{"model": "audio frame classifier", "spec_augment": false, "moe_every": 1, "steps": 5000, "batch_size": 48}
Rows from block 2 of a small audio frame classifier, named by matrix and row number. Rows with one number belong to one neuron. Each number is 128 + 24 x the weight over its row's rms, rounded and kept within 0 to 255. All counts start at 0. Numbers have three digits each.
After each neuron's rows are labels from the 100 clips, of 14976, where the neuron reaches its largest size: "loudest" is the band of the loudest frequency at the time of the peak. Only what is clearly more common there than usual is listed. The data: synthesised sound scenes: up to three everyday sounds over a background.
# gate: first MLP gate (model.blocks.2.ff1.gate.weight, 512x192), inputs 96-191
# fc1: first MLP up (model.blocks.2.ff1.fc1.weight, 512x192), inputs 96-191
# fc2: first MLP down (model.blocks.2.ff1.fc2.weight, 192x512, transposed), outputs 96-191

gate.334:129137112153123145123137128133120110136108157124149138177118152122114086153111113124132122116158136125096133124120146143140162151090133163129161153146143142101162100106106073112117156156101145128126095096115126109106141108097129167148155117102129114122088147102099101174110165156161110097
fc1.334:100103096160153126152138102095150117145108148116114142125147126129146135160130148155131142108127141155113147140143117159144142147114133143151098120101139103093107176101100083150163090144090146113132078168137143163140130108128104162143113145134122087103105094134090111162133135179102142120
fc2.334:109158110099134099136116132110124111097107081144103081129158133156098109088140169099139126113120087101158122113071134124144155154125144091120166122147155168095134124132174115141109125147095126158114146114123106142078133158083121129161136118113125114135119115130128146164104113173112109157
loudest: 2000 to 4000 Hz

gate.247:132120147095111132154128136115145120173135134129124133119157137134149110116172177129129155156131130150136119106159114130145088128143106105142131135136130093140154138111099119144132139145128133178125127115134129105089120193127108107150176056098171133155114082137095128120144104123130100091
fc1.247:153115127119135110135081143106118120147134160155115144105137150107147174129108111170136114168119120136165150138045139083090188116176129083142134131128126190109102130144146119107092113123163177098165149141123137114162106103144129162142121141130156091104146088135137146111158167155142106127
fc2.247:117123124149131090165128120122138075109146131130080125164143113111147138125124132151157109148143115094109159114151140113095147161110153107137149139102132124127128117156147181137154118112112106114091094166138148170149156100126149101104104152114106133139148139111104120104150112099113150119
loudest: 2000 to 4000 Hz

gate.181:168097151145122095105070147104152144165123130109097125120130141111125132162104110112110121115127150160139165106111107110148148141131113099152125134133141155126133129109108140130124142065104123116150124147098085131141123138205099161125202175167150123127128088100112110122136129075158089113
fc1.181:104153122155118103110127140146124136133098102172131150097166169170115130120118154144141119177109128129144146142117143129136164118174152078108103143124124135145153145118114140104149147121138145108118092136140143115097138101121152142143105145160125114111130173106100138135149126119108146138
fc2.181:181092135140109136124144105115127129112135080131124127131112127129079157180139132102095149135149129109141084094123088134148104106118113084105147148170143086150129115122146156105126153099121138132105152121146162119079069155143139117142112152150138132139117097123139141057139112136133136149
loudest: 4000 to 8000 Hz

gate.248:100145153127154187126119116131115111156109107113129136128108138095151120126128123075117136144111116128105148183144137112156119101125172150124125119111135156138169175125107180115097137117098096091130141143150108126149127139119139093126129116139171116138141108152108120157089137101119109138
fc1.248:141114117202156155097120153145130098145143151129148114139147160129156130141105128087121086112109163179117157140122128175186131154123151134132133116156131160141095097131140158108121135088138098123127134124104146126146117157139153121092112152114126107110140163118168080105131088092117127097
fc2.248:162136100106128138120147116132094121115151136114075121117092105116113145194111143079129151148142116103111125138109130133105129103165107133143082112135143109145117133111141115111147131184120137136128124123133121093121096124176101089133151125115098087147090180117125174100092100112097108102
loudest: 2000 to 4000 Hz

gate.176:113106160127116169160096148180075127112140151067150125133175148139134126129136180118109110113144148114121183139137123118126120105134152135079096106160129109162171094096120116103133154151108119105104117138090090093088153120136124131118133125114133133132117164130134107104169117187129136139
fc1.176:102102148135114087131149126129157141065126125127153147087151145139118116168117104111139122119145128167141132107136083113112144112103121138177113128100135107126134143134132130182139154135109120106159116075176126101097116162149096155154168143154152125107113130166113164151123105107142090137
fc2.176:083122121145132117148129156142116110143097113104133092121116116092097125109153122108091112132144113077165153113107151084143114154142118151139101135135134162159132115140130168144145094120128112117103093156129111124121131160126154130139121151110115113127132116103122087087139138079152120096
loudest: 2000 to 4000 Hz

gate.294:140157132148128125093133131116088128151105131124108098132138130112094145128111128058165149131079115145135178122114092140128170130116093085140112121152123095134108097125139149123139080137151146095127151119173143098110093131115134080159144138149127118106100147119150086176143128088139100107
fc1.294:125129137123157116149152148110099089122117160148094098116111144125103136110153144128093105129087104105115141150120122109154149129101152089126107170126144090161117145102129171152100129146099141142113115141096097099134092123157188140138119148124127133144098125181133106133122170121147121113
fc2.294:128143147122123085104134145123083101158157084139087151143145152130142115136122131175156127102173117136137103092125158161104137150118115101131159178108121149174144172112101063136180158142152122164124171138147137124105123099133089115119166121104118114151143119134121149103081142123178126104
loudest: 250 to 500 Hz

gate.42:129110141115116143135137152092110143115122120081126114150169101108133122165168090098127102127125087102139114114087112128117088113077170118148150162172146126142103152163141124117081087125081110127107160130158141144142152174131150113135152112133169118116163131127095193103134145136105135152
fc1.42:139106118116127134135123091102123117152130114140134107109109120134129157131125160128150148093139161157131133124141143137138158103143079105134113101102130113103089134087168134151162177145200180157172080110107108114072158112140124115145138135136111109122103173146155107129128119092114117113
fc2.42:116135125138110132134158120121103122176185121157127166173159124150121096127116127121091140101158088136110115150116153133123114101150131159128115148112125140161077126122155130140093153099116118140127168126104189140128100127109131174106094175107101101142153099131116100093172144125112138152
loudest: 250 to 500 Hz

gate.41:151116044103138125135119105123101150097156151128088126089136114164139127142146085135077173141154117103135121127117167110112174091134176146081086178122133136113108117116150145133163132120110144150147133124152098113134118123142162115142150104129097118072079095149132142146150154080131181123
fc1.41:131170117156128131116150121149117102142085137100151112138082113123156101126174121133079105105151120103093127134134175128175115126179139110117137176040155144115113120111139158103083132118156100097124139130112099094140123104150113157097105137131142096122156058102088133138111119136132143146
fc2.41:102100112128122155123133120092113139143117136141132126132087112128121117105137142148118135156147123105131135138139120103081114130152146172113118128125168127117143141137091153083133151150073152199143141070141126153098143150185141090105130135109093088140116104118126124138104090140082148147
loudest: 2000 to 4000 Hz

gate.332:101105137129125093098154127119117134143103088120148142131148121148163162148116127100076130108150164149105150117134134055121133129155124177122109126119149143109144131110160144121131155109080161154119146137099142121118063109117139146137107114118150166121110133112135100109119132138118186082
fc1.332:128143118128114100131144104145112134133125103153108174149121102155107115139147127099133151149077119134148154152112120169114173079132137084144112136130174107162126126134119120114117112096145159101105144107133101125136098156127157119127125156084132103135119127098088127159093133140154144138
fc2.332:150114138161095159100087161156141156187140133112148139134164136150128113115080125099082108107126110121127115089109109155075120137142110136121119163115123169106134120116126094134109142125112123103157111145100170122119106131135120152112058143130172146147138141130146116095132068150133140102
loudest: 4000 to 8000 Hz; 2000 to 4000 Hz

gate.205:110125152108092112124130138112147092110146181112106137162144107105109151135134145097134155093099148142144107163123118186134172119134155158154158137168107129149142134157128100110149131114157113108122134130108153147100139168119154146158122100121087138161121128188100151141123128129149112174
fc1.205:108147112149100123155098150166168138125123097164155088126110139103140128163161121141153146092125162165128148130090134129162075103090128146119127095141135094129146122137135108146121143141134155154088102134085104134127157150123140129098114091094089137142101111123104130146112111123135162191
fc2.205:159130115135118133133092129195146116116111144118089134093140087142143143135132124146111145165159128082114147151120114138126101158115122127153102096183169166156128139142116157128122147082112133098091130144111115145159133173157134101182149156102166129137134126144134137161115175106112128138
loudest: 2000 to 4000 Hz

gate.243:110156165117118126125130140143142129134121164142113136166159127135168142126139099114116150131131123153097095108075116149107130122127081083116107120145110100113136110173093126141158182105155089127177141149116129146113162125128118178155109147153126134141151145128134136082091127112145104110
fc1.243:162120113148147166118122162086151145108171120153093098108118168138132144132139089145131122115126148118159098102168111164069154132180170102120143121120126137131118121124107148111117106117126096128143130122108103134094125145106165115140116141172125136143126112168151076157110144147130128071
fc2.243:130164137126148155063113205136124129150117150146140136142132144141058098133139139164145157150124116106111172129105118086126076110122129131093165107128141084153102145110113101120106169136113120116087117170135099159149101111105151172102088130131135139173156161092178168138107135145141118145
loudest: 4000 to 8000 Hz

gate.433:137088126130143106087187155117094163099123125150129126165145172101143160126125100115123126106122131142175130159163160097101129099112128152114122117123163127097147144133113121143123124161155158115146120097125073149112125084129127133087131136092087133123105096070147086096178121152118135158
fc1.433:126128141182133156104157132111120113091130130173121107139142082124136121119120140088099132135133101152087154093124103121095182168111100120147128142092166131116136141130099090091137109147071137112149124151153106170085088137086121136127113152086106157109133156154171108124180150108109092125
fc2.433:182105119083187086141099107070132153114146144153123148120106141121120125140162168093114123114104114129157150154107140133147111106121082128093138131154120155135120159131124170145143178128163141136122146126115142081152105121126131134119096120131137149118135137137135116139127177122108130078
loudest: 4000 to 8000 Hz

gate.482:138115096114157135125143145134099156122123127125129115117125110153162131131120099140093098134191141085178139159091147120139157139115166167115139126100139134090105134112168151147131107145136209142088181132136158105121129114127124123117085111098114137167093141138173146143125107133157143164
fc1.482:131108142134125119135107110141166183153176123167125062152149099136108151125076132123124169146147116120132111098142125138126130132149115139159148118162120134138097096133128127164135124137115143141097117113119136076123101088103167142104126111094140114103112134093085146129103119138122133151
fc2.482:140142143121132125172159156151104112114154123133135146132138118154133135094124156138142100126099119117088117137103167152110133137125154122122078115110068134106179158106153117098129101064107172099131126115135130141153155161094091119124155111141082118139136150140140135137135117145126133145
loudest: 500 to 1000 Hz

gate.362:137119139146135141124115123145101123122145108122153096117134130132106116170118138139130158156123099130078159168108116120170129108146100123168161106117173076116110120134114102125143083135109111097105155186125147163139123126084129076150139112121118100151092115175114121166147131141100094108
fc1.362:093125107117135170125124100134124107113144109097075098134119161161128117115156129144136134132144136134129116114148151116078089165111103094117118109116120133136134116163137158183116127085169124123108120083128111128135159119148178113129101080137123152099135154082105146074114123105109143168
fc2.362:125170109129128115125119122136149123105131127145191114157124148118134143123097159111137128183159139091164145198128135153130169123170118111124085166096119121132117159156117152166134132102120152103120104138103127080120152098153071107138130121110113134134138117126109146138153092104127132095
loudest: 1000 to 2000 Hz

gate.259:185120167133145138125170151114122108142112179135139138189146126108161145168168139154142142129137112164096117163117093131142126126127135138132098122124078113111103128137104108149104111139143111108111148150129168112104094142119150161135138106136163093145150138132141138147123123118149097115
fc1.259:096116124119184158083109147105109151123147170117114129125113132143129166101164142128113112131095117134168112164136138099169115119157119113101107113122117137142098119145170126128137102151107135140134128138127112091121091142191105142112100172135092149147130111108130117125127104121151117116
fc2.259:117119089137171086113122111129086143135128156121085139125126124143197121182132120112121100159085122141117078128127117112141127163135117086089155089158110159104159109154104146116113095152147162134133128152107148152154101147085130093156114132148121114122152151158143130165124145145102088173
loudest: 2000 to 4000 Hz

gate.166:144080135148153082139095118095132163096124090132082146090142199134125098165172122094129110116132074120122145107132136079151147150125082129113100128121151107156136113101129139124178108138149099156115097102101116181113152111113165181106136099127119137172144158131151119115140122133097122189
fc1.166:138149181129179188134115164099162119126139114131126134100103104159134136131121133131150129108143157091158056170138125109134102166111141128131104134123134120099106146154109139123165086093150117105111159101128117126139111123151124136141149136127142160102148101138154090144089125131122170094
fc2.166:176133103113102113170091132142107093112163164099149173163120150131102148130154142132128200133142131139136129133142062154133123068105156132153148132111110141132115126103167150107123131154114125133136107143106144167162140145117128125118115084115071130108095128135167134143106132132110152136
loudest: 4000 to 8000 Hz

gate.111:125106119154164153127159125100132132138136107073141096111121154145112111103161135148134150109126114125144139108126169094120137131101116134151139173171144143144078125102155058130123145096091097112149111125121130156103136109086137149150183113128128128157124133068113128093173114165107068125
fc1.111:098116123100153163111114146118172106125108113112118109115159136129137113171145131102142124146118113145122088110172145131105123153130125165111148108170159156124094148104162099088123146133138145175158154188117105153147126103076109130150143083141128142175147111153104152102117099160118114141
fc2.111:089134142096084153120115130096126209134148163079150166105118133111112112088135140159122123128172133128127128130148105149136111137124088129110142160104065109115137097153172096115157147084072106136157125135085090152140116136155127120133107126117093079155161113128129154121126128131128103131
loudest: 2000 to 4000 Hz

gate.141:133134143171104123138191139120090140135167113089164146119093086096117120141186103134098123116141109138153114121101130118129137122126178122116116084154129159094133185090157137115156132075129150134132112097143124130168164154099143138121101141081122118147145125131156108135133140138109133130
fc1.141:128147137134158171132141122142116132125174120123096156139123128174072145109138108176084119141111115160174136114095129117128096128179135152108108095133103129106172107156149160130112117125141103179108081117130124146165140156173110091173086130116144115145148138124130134113148135093108100147
fc2.141:106114119170141108124139113185119119157099103124122142144129126169187122081116142109135159170104089155151119130125057146122114134114130087133122115146119135080075124133108151128094130115121170089174131104165125133136104135153095160115096128164139080146108100142132112119124143134144110153
loudest: 1000 to 2000 Hz

gate.24:224102118145120142145105120098148124143106145129171118136149108143145125157165094132128132113088079154123148143136141174149081099143119135141172112128188107147105122119104118128156120100133166165121115153143096146122099102159119136130106134163153096123121117133133102130121132118124121104
fc1.24:234156137143099139115092158143142108120096109122175111128148150139135075124159107119157173129135109129180132134141090096138146087140133136151161109134164088158101137120134140159153129114106126145128138150128132137152142081120118100116103112121129097129135114139106135078153118128126150127
fc2.24:148141134108093135139086113098111134139162145119118104166152089168114136110121139117148116088148121136124104123072105159113133110164082113159151149153153124112149152128093140084156149130159082102134152151132120132111104112098154140098105161149133136136123180115121125092109166114121130130
loudest: 1000 to 2000 Hz

gate.118:116128125144137116146159131130107099127105133074152137156129139106134108081134136143117110104156136126114087154144177141145112124103114109101113100099139148150157154112105164173104120116135152112108142114121085179111147110180169163112114105103132109142126126130148118145106132099162164119
fc1.118:127147144136151155127138178123120104108145110143127085135114163144135164165141108119146126101172129114139128120124167135107126102107136142140140082146126174179133158125125153170124117117113136103125104127117109092134119116169103111126107114126134123165168112130138142161082097204139138117
fc2.118:141131120133113116111062118129152130157147159094092087137153118126104173121146125100101151139123147129144132117096106147173077127093101166160096171114136091122113112139141167121130146133124165086123149138139109163167137118120107146110097157098121116088096138145141117146129146090099073155
loudest: 4000 to 8000 Hz

gate.193:155111117095123107165099122137121139096140123118129163148126125157151147140124085116124142160156109141110111121119156093102139135114086094176152130128128105088113126134126161121147126113110111149130148129116146153145164148117161143135123112162194121112123091119099129141134155159188103145
fc1.193:126160154117127105141120134116167114109116100088137173137165134097133135097092108132144129142141113075115145154151129122130125147095103120133102156134114171117131163145147106119105058120145132102130143114133084148095159112094158102125117120131165083133167132129153117138174165097112112079
fc2.193:090071156098164165120129140099131117131099128118132185102097111099136065078139161095103129150137099138145133130123145114148191127099154107132186117133092131134130113154127126141163135131132117080134142140101116116134137112118143140156161133140143134127119121131141112115118187137123100145
loudest: 250 to 500 Hz

gate.417:081152128063168151108176147142120117128128075146109071089123155108135166094153118128108145087140143127138157149113138122139101162132135145098138129087100131103191159129151131119168078126129131155166095135147136147132133113123102157120101083107183083102130178144161106116143119143125116118
fc1.417:088100112148103099131087117111131114141124116032099135159104128132106105108117140104136097158161119114110107117159151104129142116162136135151115164148092098132088102136078129096119129131123134185091123154157162114159158130129150084149138171073120142133131106092147166111105153085138159127
fc2.417:137146113121128121178096095124120091171164105129131100110108091124130141136142125137142113092111130134112125104156119145116128147123127116110127138101128144163133140123151127154140169108099145096139141084050118129130141111079124145094126087126114180090144203131143103183158144095064138125
loudest: 250 to 500 Hz

gate.447:134150137131118095080132135105129151138135194106127099127101113085099162120149144126127087138101154174103140131143117135167160146118121132136101130146146110156127121150087151159098142154138116149169105173140135139100136079143078090131147119126125154147105117129129113150115117152120131136
fc1.447:094109087124135120101138147110130092126093052142157142140096119153100127108118151115167121169155141129135109122099140139139105152149160111134094107119143105124145100151102121109120092089137141117121151136146123148160134104129114161102155140126140136116172137189104129114122097117170165134
fc2.447:135148131159127135157105066135118114123123122122128121119133151180119137096074164144153151115150090113118138129156088125130127179124127128155101103137115126126130107087145143127130123157120131114101120152176103088159153109113188134158156122129089173124126129118104144120133147080123121101
loudest: 2000 to 4000 Hz

gate.365:130084150123083153109176109151102158068164125114133117156089149130143154137138117149105077112106101120128143136167143112079102074104112150128161141126166134130107133143113152120149160122154148107119131142105160163138146102089134103138139136149124160149089146135136120131130134086105155047
fc1.365:138080125106141169122096137088096129115105129121133149158122135089167124134120138145128108139092142110095091141107107123106145141115121106139213141144099119126057141139126102164171087085144101120110086111104087130137149134121121149127159104144167143136135147133164157134106127165084144110
fc2.365:154101079143151125128100166146153124150103117146120128126149113125127142090114127164124150146137103095119126139160135111184099142127132107138063134145135135101189085098096140095084140125121122132110184171069123161097116130158135122130190126122121115131148133135136122106148108145142144137
loudest: 500 to 1000 Hz

gate.46:098137103161105105125133115138128110127118147141116124110158087109120161118121131121126128186091133147152099190157189146118127080087167131160111118164110145120105131156094169141082082121123100127127120150109144131099114130143123071105078113140156108109132082162145102166115150135126139128
fc1.46:116129164095097090106134135107175121118190111138143091169117118160138159133101138118139169118150109131120135144143138132200126150092114123158157113053111167085133147170133125073110153118140160124147129169150142111180103134141119114081134145143102108096121102134120164099107111071116116114
fc2.46:156109120123135135158044155156154067130108128075133154105104149122128130125165120156180104141129142123127097125139112102142104114143138124118124129179125145125119180135138093154159148127105167128191133160113115127085084138085113179156133121131106111157114140135129136135120135100130110138
loudest: 250 to 500 Hz

gate.301:116150147133138115103108138137176137118129158132126121129142160108090156127147126136132122098089100122126137138139145115104123114098128141117118138152134099132101113096115121129156143148130106125091152141134138172105122133135156150156159088159159145135160119180130147119173099133188141119
fc1.301:120127106129103138156134093110131163097120125134129106145171189125121132135150157150151114149145132129107128132172118103109129097146098127108140175104129130185125137142158131116148162129112161117146134123128139103105073111173102121115128171114078090108168089135108134115120118124092149122
fc2.301:123128146121112148125138118148110154136159130132096114126125099104130181143129124084106148145113096119131078133105127089085146126119116100163122138160086098121091105115160141147156156115088130127139157128087131114119142133129182135119122073075145121154182121120100142120120080106126119162
loudest: 250 to 500 Hz

gate.263:114117142150131121161163137164144141151134099093147144140151156130094081154141129126121133064136144105107105126133111128151099116101168118103135139147169162086125088130124159130178141171127124130119120101130162120133172099123100113134133079128124105120152128184111121164184079133124139108
fc1.263:095086119102136129150152160195102111157159145144149110128138159088090110136116156143147126171138122126131071079108103151183108109136144120107117118161134097122129115146097144162109151087162157146130086138112158113109134136092135127136130067122143115148136086175103132140145121119109137090
fc2.263:163187131103121129146091139107153131125102112151159151100125118125131120142103152126114153101137101071118177138139101125151147116110138118119135096099143175138065146127150115134128109172137124176092149111099140180082158124092116155118128128098129146126137127148092137156124164154150124136
loudest: 1000 to 2000 Hz; 2000 to 4000 Hz

gate.140:069094100119122156139168127120156142154142139084152140116093161144166167137138148112115126143114095154157188136135124142140125101162143139157160116114151122127102113123123103124114122109108092130092176117142153116102144145133173120139128114144108113129089127070100129141134118146136170127
fc1.140:131142136178159140125159153193129117123133140128120093131142130117182134103099126122102159145134131155128180126148127098143140108094145116147138128153097140121157147110099137147120168124113124159140162143077145148117110160092099161095107103149130122100088149111120083138099191141139137080
fc2.140:126111165132157180096115101126174133124119127116145082169097166129145169153155129127107118142110122119149160092150123131160168113134114190081098109134126146156125148137150111115112114093143145120153136054146097101123175125091132148142111132100111105132131111142154137145154139125148121143
loudest: 4000 to 8000 Hz

gate.299:104132135139145102107167105109095122144095115088106090112152129155138156117083104153119146130151183150161156087118194180141090115117092161126116096151158116156133145089152129101128113128101136098104096147148131093126111139176140093100146167119131130162122113108126123145110087162124084143
fc1.299:155132121088154119179129122141138127102104132089178168098129148164122111154131162125106109157109130126134131133117138148140120110075118106118107116154110093083111146124118131147115136104114073125144088155175094110107121164136095131130118126101157115164141140077151147143107173131109101120
fc2.299:129112184137108147178150145144162092099100093114107134151172133117127183084133122120130158110073151159100151135112093102138115086130101079128097180145139152146148141134138135126155125112071093086110093097149138129120101115107107157136137149111174094090134133135111152089137162130173126149
loudest: 4000 to 8000 Hz

gate.429:160108160139129145088092115129125127173149119102134127127170143135116132098110123115129106111050135111144140089106095140114137101112147129129155170106125110139129124134125085076128158150095161152126125120130114173119136096170129125107131112080127147100156116157122129147128149100122113139
fc1.429:175149123112112140119103083125132130147181088092106166140143112106119127129113118122095132135110075143129155119072082178135132150076119125103118142100110136148113141142135150121091128115118170157131135102127116145139092159132117108088108134121153102156150136110155101104162138134101110113
fc2.429:132111113143139161084119128115142112132116098093120117128160126120115071121136154103107161101111119140122152137119121149139107086162139142108185129127120153143158111082119080135143111171131116133166169159112124090133152136082094149149138111141105107097104118116110130128152182151105101139
loudest: 2000 to 4000 Hz

gate.416:143093124128132140109146156130116127112150147085132084145128117170098160166129154101137168158113109149120162114121126131133124136119116077131105141107154143105133108100131104163153117172113119109120167133126084135158156135145141109118142113116125156156114148097172134131128104158129148112
fc1.416:091185169112093132118149140170125097123078133109174118154118114136132088143120134087117102166104104101150099124118119152163121146125101098115153112137177119169163118135130143166118154165141146148111118109153105119141205110132123106114154135126088122152091149121121149095128111108169112124
fc2.416:135116076081113118116162114073140122109144134109153125146128125107090134126108153084129154103144113068096118118106102102152165105106153127148103125107127116151111164133124112160114117083080117150156174089101147125119157110122093123151177154117155139120100133083124121132133119128101132140
loudest: 4000 to 8000 Hz

gate.207:102132124113127135126121164152116092152142165091122121116147166133143152115135097162075132113098136135125215093156135142182112124086104119143137165157129108148128112128104160124142130128131074087166142150116155117085091099105132116122126176151139109132163142158141125151105123087133141128
fc1.207:095119127152122122126103162133150108167087077080129126116112177171113137084090097148111170123110148118157154100158167116180114117164139142104109074164151156124076127101121171143118118134141141121123082130146143134118152131166101133151096089144142116106129121111111123148145121130114075085
fc2.207:130075159111128109141144152133121111127132153145113109084115093167134124131130114125127127132118125142103114120110102150149111111107096088101116118127122074077121140098113157114109128145087135146077083109140118117144100135133141158120134134182135098119144152170154142124165158114171137158
loudest: 4000 to 8000 Hz

gate.229:100129107137129098116149151148132099146150140092115130107098140127135164149108140165118089153111131131141137126095154130097134127142109165076118114191112171162156135122163086153107160136158135136165130146120127139130105154097121130149142093090102138161150092163161105184136125186159155131
fc1.229:150153176099120136115144132105151093110145144091174123134112110121137152110118113130103110153116107145141100149161107121117094091073128119163088075147148124134156130090099146149097113121166146120134108134161158135150096098105105149133149142123100117166093146118118134121162172173101120101
fc2.229:155153109092138125171137137144116144124100100146114131130145111116125116136093118130125185142113108144135103136117118109150159108159149161094145173109120091151117158119116141134091077139121100147113152129147124139105124123137142056074153137107126151118136114148128072116098135085163161146
loudest: 2000 to 4000 Hz

gate.57:115106106143127142105112100124111167142088128131106123135118100130119135142134113087121127164099101146139155119116157115164115136130155121203144118140130092155120115145077131110172106129119180120073128095092119134100099088115138131134135126127104116171162126104133096122175154100121106142
fc1.57:133123127140099134120116110089110068156158108083142147125153131101125113129131160134119137135154152131143116145120153099094124122109117111143142148185127122167144136088131160143134125147137134126151144161126117149158093123098171102142124135101087108143112142144135159127068081130119109081
fc2.57:122113101103122091083131142104133129175166116121124072123160131111118139118123133160150146167106143058113109120135107118143171157156153154115102138086124113105135114089092114100095136110154158111123099130127134119140134122159133118142157105128119125116150116144088155116144126107111119102
loudest: 250 to 500 Hz

gate.10:122146067158129113098142133132166133139085090127101121124091105114125121153114134144152157119148072130125133107109121129146080114189140140153121139126120115083092136141128168184145113105114118146124164143125104103163093123148114101112135166128137113142129133131124188133140142129127127120
fc1.10:105155133137081076079078161109114118099120110148158120079130137180131130104131107148107098140151136127120154138104125161089126179142078133130125106120145139132174102146140140099153091157124099132116103164127173109142107171136096115137130158074154129112122110152112148144131136114106113138
fc2.10:168128115129141170123093123139145101150141162105138149175151119118146117133158138118134148129079104128167112117166123104141135178120150118120095139138113098146093174117153153135122148125103104132130113093125163147085120120149147187124120087094116143131110125160126164132139114109138139122
loudest: 2000 to 4000 Hz